python train.py --model="contrastive audio-text model" --loss="softmax" --encoder_arch="regnet" --encoder_widths=[80, 128, 240, 416] --text_encoder_norm="layernorm" --text_encoder_mlp_ratio=4 --text_encoder_head_dim=16 --init="torch_default" --learning_rate=0.00092 --batch_size=128 --lr_schedule="wsd" --decay_fraction=0.2 --final_lr_fraction=0.01
Rows from block 4 of the audio encoder of a small contrastive audio-text model, named by matrix and row number. Rows with one number belong to one channel. Each number is 128 + 24 x the weight over its row's rms, rounded and kept within 0 to 255. All counts start at 0. Numbers have three digits each. After the name is the row's rms in percent of the matrix's.
After each channel's rows are labels from the 100 clips, of 14976, where the channel reaches its highest value: "top examples" is what is common among them; "band" is the frequency band that holds the peak. Only what is clearly more common there than usual is listed. The data: single notes of 20 synthesised instruments.
# convs1: grouped (8 groups) 3x3 conv (encoder.blocks.4.convs.1.weight, 128x16x3x3, each kernel summed), inputs within the group 0-15
# convs2: expand pointwise conv (encoder.blocks.4.convs.2.weight, 128x128x1x1, transposed), outputs 0-127

convs1.67 061:147118181122116130137107111143117134143135079171
convs2.67 107:120121101119112105126144115136145106093098152164141144115111136138120131135127127095163144132147115151113149138125112152170131133149123130165151129108137177134126124074146110119130159113154123157144212137187185099152144102106112118087137104107098136112105156111146105180151159118090104104140136131141104100157118151146123133140150115115162119132108197110120167147118154113125171120138
top examples: sine tone
band: 500 to 1000 Hz

convs1.9 118:114144127109139154106111096130098164115112184134
convs2.9 110:132147135118139105125163101142155093119130090156093120138142121114115162164143127189130135159175138154116086116108125133147069128130132122092127150117126123133126100165132119102125126116149088063103161104133112088123126102130168108127115144163165151164148138162118123118139109158099139175118118110096167137116138126092127130119143158168107127155128124141165143195159127097141124105110
top examples: G; note: G4
band: 500 to 1000 Hz; 250 to 500 Hz

convs1.71 099:181159133116119133111138122074102132138132097135
convs2.71 091:116115132111138109121138103142076153153097124172150130123132143116110120168120134137137120090114136096159117152163146104144154088105135121087180145105134141140145128169185106103130161145099073095178119143088095129085120166135127121122113142092135152102149109144141112112116103107136155127103150130132139160089147100154151112077104131142137163118139093123103119151124083120115112120085
top examples: D; sine tone
band: 0 to 250 Hz

convs1.55 101:124123060148107128152131132102102137130155113103
convs2.55 094:123119113092129130155138132139136141152082115134109115146149115082169140115132109139101086184147155099142112102176145112159131106106163144133147132160108102138137159124135161132147115161161151118150129158113111125157105111146089134122149153137161153123086099116131115125097121139086090130121080148134154145133144102095163075108156151124156144085130165165158131126104133156094087113151
top examples: octave 5; sine tone; note: B5
band: 1000 to 2000 Hz; 500 to 1000 Hz

convs1.1 118:116158165143161150112158148124156140144122167155
convs2.1 092:125156092108118159166104108116108134103127103120105092111176139114159134103141124165139120140145123151152098153112113134128125171082116109143178137091137119081099134110162162098148108099163094102155078141132111081099119083131122101155120107115121154101153126153149079142121150127130113170114114149112143133090148112130126088101109126176092136174156124130129117112150127155118139121126
top examples: octave 2; A; note: A2
band: 0 to 250 Hz

convs1.100 087:114108144112125095136111099160125126089091089110
convs2.100 092:145106122118136120116139098122162126098086169169105127104162091116133095129105104094138141152157102123118143107126172070164156159166139123130138148084081133137119117132125149105135105181131159137169115154148173157101119139127159143105130131124168095098121126125128112165136119103114104116145107110146095098172131107141118073122130123129111108157126152085119163086163120114112102120126
top examples: octave 6; sine tone; pitch class: A#
band: 1000 to 2000 Hz

convs1.33 126:119107161100081149164101144131159126124104148128
convs2.33 091:124129109112113126104150115120128077106123143111106156108140152156160126134139110152120131132066117149106117138153151105168106142140084169076145144125134127097091110151120101143160121077120109125130085126078109093136128132133104148118082125142147132147126164108118087115139092120154151152114135105103139135108125100089131096102099135138110151167162150096100124172138105090071116153113
top examples: octave 3; D; note: D3
band: 250 to 500 Hz

convs1.72 071:112141118125128196116114097137140121095125098151
convs2.72 099:112117129136131104100151116125166107104104127159172140146110135109139123120190109162094120118121082136171117145138131116106177107129123148150103099106110126134128142137108113080093159149152138130124151147146156126174107158168119146147135105094136133104086114115131120149134163084179102125099116101092109139132109129125092106160102132089189139155105146154122087147137114168126137143148
top examples: octave 6; sine tone; note: F6
band: 1000 to 2000 Hz

convs1.46 100:153126147147134150160109125096106174168142133103
convs2.46 100:121093135136148148164172126094128079113126120143119144115106097116110095138118106142079141112166142164144107127128142095131110140097127134110080139175154167145091109097101124114164141130133098097104132106159096099090126154141137091158122103132120163089098144096119154103124098107082137115114105158107130152148155090114148156121095106102153101129151158143139142172106127119089118107147
top examples: short note; octave 3
band: 1000 to 2000 Hz; 500 to 1000 Hz

convs1.8 091:104172117106100116115153141147110140147171161136
convs2.8 114:163112122151166184162121157101153129151150114083133126113137082115164137122113114114104137109127117156161120127137138107163097099116094139103129093147149179131137146148115118155084151143129110107097097154169143130094151155117117148121146134126119112165152135159109142142162143118140083096104099099103107174096185108142147112131098137141103100166121156112129175135121120146098110120105
top examples: C; note: C4
band: 500 to 1000 Hz; 1000 to 2000 Hz

convs1.10 097:120169129149137165119083161097155148134118123141
convs2.10 112:113129138140083114159146117098104143118126146174094146128173157117124101104115127160128166157122092145157119134124137116132127126145124117090095163103092105074112180158152119072134112147164161147140106120103138114127145103165118155158121126159136123114111117125123071137171111120108116119114119087140139107123179106115097125085105114117164157120144098132162133170152101126118130086148
top examples: octave 2; bass guitar-like; octave 1
band: 0 to 250 Hz

convs1.111 080:115175140098121116107112093143117160158132120165
convs2.111 102:124152063096096151116155140084134137164152135098085099104147110091109139096134152104091106094109104161115119117106137144119121149102117149105148124136115115127084150166095138156147126123095113117114100174120099104115125145131107129109113088164112138167153160132097130126150153115103137113177135093105119125152146112084135100155077113098161136109147156145110153146161139151156118129141
top examples: short note; D#; pitch class: D; note: D3
band: 500 to 1000 Hz; 250 to 500 Hz

convs1.12 098:124117135092109127130158097099105102080115098143
convs2.12 096:123146118112138129116107143130097154154111143125117104155136126081091147159157145112124123134131144080105119119080080127146115139119090171159145089153100144103115088110143163108136102083105102151171095099148110162175121098125137151095104098135110160116113095116160108155157134126143139167111146153127129142132121111097094088144140117098120116139126100166171141097088118142131121102157
top examples: octave 2; sine tone; pitch class: A
band: 0 to 250 Hz

convs1.44 114:097116086132118125157105120150105074110114112134
convs2.44 099:095131128162096121114107120156102122170141163138105093121098182124092153162171170115162102093133114110128088131126098137121177095147146149154152119131114111135156113132090130137165165108199099140155122127121103134153096098127129134121148096124126103120138123132117109135123089173150157115146176146119123146132150099155102129121138094063126106138142131114153148116120105136150150111147
top examples: decaying tone; octave 1; bass guitar-like
band: 0 to 250 Hz

convs1.87 090:174130112145168120083132128170133150128106132137
convs2.87 102:127136162120074131105153127147136155103105111133143108177136119088164111107114169155140127121158124127107149136135131114111085117138140113103116124140161141116095108081111120119144147136134131102144143104122112108162117134133123152149135124197110107069157131157127092093126117136088171104162106157114100130134169096096108141143075120134150123068085102151143128141141146094139149104155
top examples: octave 6; sine tone
band: 1000 to 2000 Hz

convs1.19 100:133089141120115179126128171133160115135130089121
convs2.19 100:101141150141144104101169101084156110097150130147145137164070132131142105097114150159154140126143099115100128134108138093131124155116098120123096155131138108121098129147086087112136112134087150122043132129111132113129123086160142105101108110140170154119097106144129127124140145134164104146125158107166144126093151100091115136161116112109143110135101111116185156144162156090125118137116
top examples: octave 6; short note; sine tone
band: 1000 to 2000 Hz

convs1.126 067:102146105100145083125119124110103105108085115104
convs2.126 083:147154148143160104098153106106158123132103078164174114110132153147122165154168123161097128148180112148159102137144155150140082137151130124115180125156097107177147147138135137112154128070149079122144131097150163133118141105093152148141145176102106120094137112157111147111126127100165143124155111154122121163113140169134111129123109151135124119118093139148129107128096153132100150110142
top examples: sine tone; pitch class: A; note: A5
band: 1000 to 2000 Hz

convs1.77 076:090194116130142117120144111125110111126148093121
convs2.77 098:138122127115151154152109137093182098089094156115140110122149134132127101110133137147095136080138163141147127146143127158140163096105135081123131112118097137166144154172076151117080125161102144166129127142163161102111108137125138118134116129085176125122089113116094116111126090108123125096126160117108134143106123081130128131135130130152178173158126152113129117146164142176119143104089
top examples: octave 3; F#; note: F#3; pitch class: F
band: 0 to 250 Hz

convs1.127 124:161147129155135094138160106120100075145142140125
convs2.127 103:115136119143128120124136100148094136091110121137145108106133122119134116144135114118121118186170097135139073116163094094172146131156152150104139137141113158126096172160114111077108116085130137142151125130108140110115082091090116145130132168132150157164131091144133120121110115108075169101116173117111162151167125112127095121111093155107116125141102128059146127152096132113156134130137
top examples: octave 6; sine tone; note: D#6
band: 1000 to 2000 Hz

convs1.94 095:128132145156150166160108167129119165134128154095
convs2.94 094:148144101115113136109156138106124138143162114152120092107126083106182101110151099162070093117151115147143115102146141104104106126108097096110147104128131113134110142107112148091147136112114108136107072115127107093139097142153140123138117142121155107155128159139097133140135153138127109094149165129104162194130144138132135153105073180151099119129099106104132095124173151149101100109101
top examples: short note; octave 5; D#; note: D#5
band: 1000 to 2000 Hz

convs1.48 066:113098094124170130105142150131139138185110129134
convs2.48 106:170132119112136118132112124122142098140126160126127167097147137118106119149101124111097144116118142111118134093114084150146135149107200137164103121103109095097078195144142136175124105140147137148150141151147114144160131133158130121117141154168117128164148139137176081147139157121121121140112098121132114096173115170087138125138150177110148149088122103093145153104128156117158117112095
top examples: decaying tone; marimba-like
band: 500 to 1000 Hz

convs1.54 072:097102088124111138123118097122132133168097101094
convs2.54 090:113118169127116148165109132121094155157106159133144123171098169105182117129132116112094089145143101134107162077165155147150086129095162127166153161158148090159135143107148121134091116115133170146112130151122155144114121105140157122113124150145129115103110097146116137098120164137162101155091126102125151148134146111145111101119136145155088130124100150113190142129101121088118101145150
top examples: sine tone; F#
band: 500 to 1000 Hz

convs1.98 103:175097100156156116153125155129148120103135158117
convs2.98 097:120145094163099147141119138128129153132159093109101110136144159109162093108102122145127112142086105102093108101115126128113146171095126136092151089142174103136110102107111142125161139151132062150147130130145132119131149127107112171101145121097078127103139109166151118138127128122097162138095087141175128099110084151144100141134110094166114132111105122104126123103104131128188111152092
top examples: pink noise; white noise; octave 2
band: 250 to 500 Hz

convs1.23 118:104110103143099103132120095100072138116119154130
convs2.23 110:152138139134135113145120146149121140168065133131152135107098157150118148120127151091169136072119135162148154127110161144163140148111124155135096100122118158173129107113127131181115134109147154144165200102179136131151132180146089124104172109102107104145132117118165147153151109135096099122133120109129125160122123169150117107128152145100127114147153137103126186133133127152156120127128
top examples: sine tone; F
band: 500 to 1000 Hz

convs1.30 100:141138162144132170139142154127112127139187139101
convs2.30 091:122114127098151132126150149113108159091137142148152105119103102091104084127130119144131106123109105144139101172112104086106126139120165163154156105114108141126156117139148147107139140107121136135126125169164113110082108151118084122157127115091135068115103090122101095107175082141138135129165132144135141148151156149104162103113082095111136161151118114120124149125104172119081160131080
top examples: octave 6; E; note: E6
band: 1000 to 2000 Hz

convs1.97 095:107132172150137139113155143163144153146168158126
convs2.97 109:143172101135125154160167108107113157142086122172114080089123129085174143130102124116135145142144099174121083158154163131136170130116152142100166180121154160128100146133103097089163159122124103142152133150183141152108117128118134143144108146169156153122165148112120109137100099121119117118153140112125164175125157132123136130143098137125170147127111149145134158135161118144146121117121
top examples: short note; G
band: 1000 to 2000 Hz

convs1.120 073:156156131158143158097100127114128165124111085114
convs2.120 102:111072121143123122146119167086097157173123124110098132107117128157145121100169115122144135111136112120107147144121163099156168156093093113121119129103108125163129086117154163134104127133172119123125187133149130128079145128160140092131121120131152097133119165108084110123109081088148106151140158095103165123084136156116109144111115102114145121178151150096104150152115141150123138103130
top examples: octave 5; F#; note: F#5
band: 1000 to 2000 Hz

convs1.34 063:149124145163130127119091132161128158068127143128
convs2.34 099:110132065139133140090123097099132121163147119151121143143107102094161115140131116099110101143129122138155176104132104145108153104075110126102091160147132115095113106133085111143133152161098114144097156141123150133098100121166125104171171147168145144107119148103124084078161113122128130155147105138163157114137153099095151119162083145108135092086144135137122135144161146141133145145145
top examples: octave 6; sine tone; note: D#6
band: 1000 to 2000 Hz

convs1.53 089:166130145164114096132133124138126141166089102097
convs2.53 110:149117096113097114143158132120145114131164134172133140140072110139156149113111109160108099139146130154098136128151118160118100124113142082135137121136141116113093131159113171094110123129143157164108135112144151108079138142158138142155129127122165147155119070110095072118150118122134109170160169099141154136110121113139162139161093144133105100124149080099107064114109143136099101115106
top examples: marimba-like
band: 500 to 1000 Hz

convs1.90 110:129115102168159172168117128106091129142139126129
convs2.90 102:161167101121130120089152097113117106124112139117135105145127099107125110108125062089109091115119143151139163161131143107142142086112158116134098154151128083125110077142096159121112106131117136117096112178166112122092107108171134123139116139134129111150162138124149116106098157097137107141138160101146172171124161123130159141147094131152104080105102112128130131072158132155109130104109
top examples: octave 6; sine tone; pitch class: D#
band: 1000 to 2000 Hz

convs1.32 058:169143125131153093077154132106149120134121137159
convs2.32 103:165072109101127138135119092115084119144131108120145125138098107128146156096088114127109113170141133101106151122146125146099125079175124112152133168135107182132094103164116154103092109115099104155145133126125102127129143119119115146118110171106159145160103125115133126081118107149147081100129148101129138125162139122177138126155104119090149103168165139127115129151165118109085115104086
top examples: octave 5; C; note: C5
band: 500 to 1000 Hz

convs1.16 098:128116114153091117170133088125169158141142110116
convs2.16 105:100140136111106178160150142114129126154129133113125124087130142107134133126093126111127113109123138134162121151143159167143132155126122140118131138078117123099158142163109102141121143121111135138131115186131125146133136117159104109156110134151136134130140162069120135103129091159158084174126107131130184157065157100127165125132099103111119141119153107090111111051141092124166121079135
top examples: short note; C; octave 4; note: C4
band: 250 to 500 Hz; 1000 to 2000 Hz

convs1.103 089:128150103135130117140097073132155105132110128081
convs2.103 095:122106127105089133143137151115160082135139116156140150117112086130139136094085152172100109144140111153119157102137165155121082119109142079140123158082144141122116113125159155105168107097145170111111146133139143086091095125152126084142080124169149150158117165138125123084086118096115104133112153120110123152116142125129143127137122134142170104132106082153118117106146171161136115139102
top examples: octave 5; D; note: D5; G
band: 1000 to 2000 Hz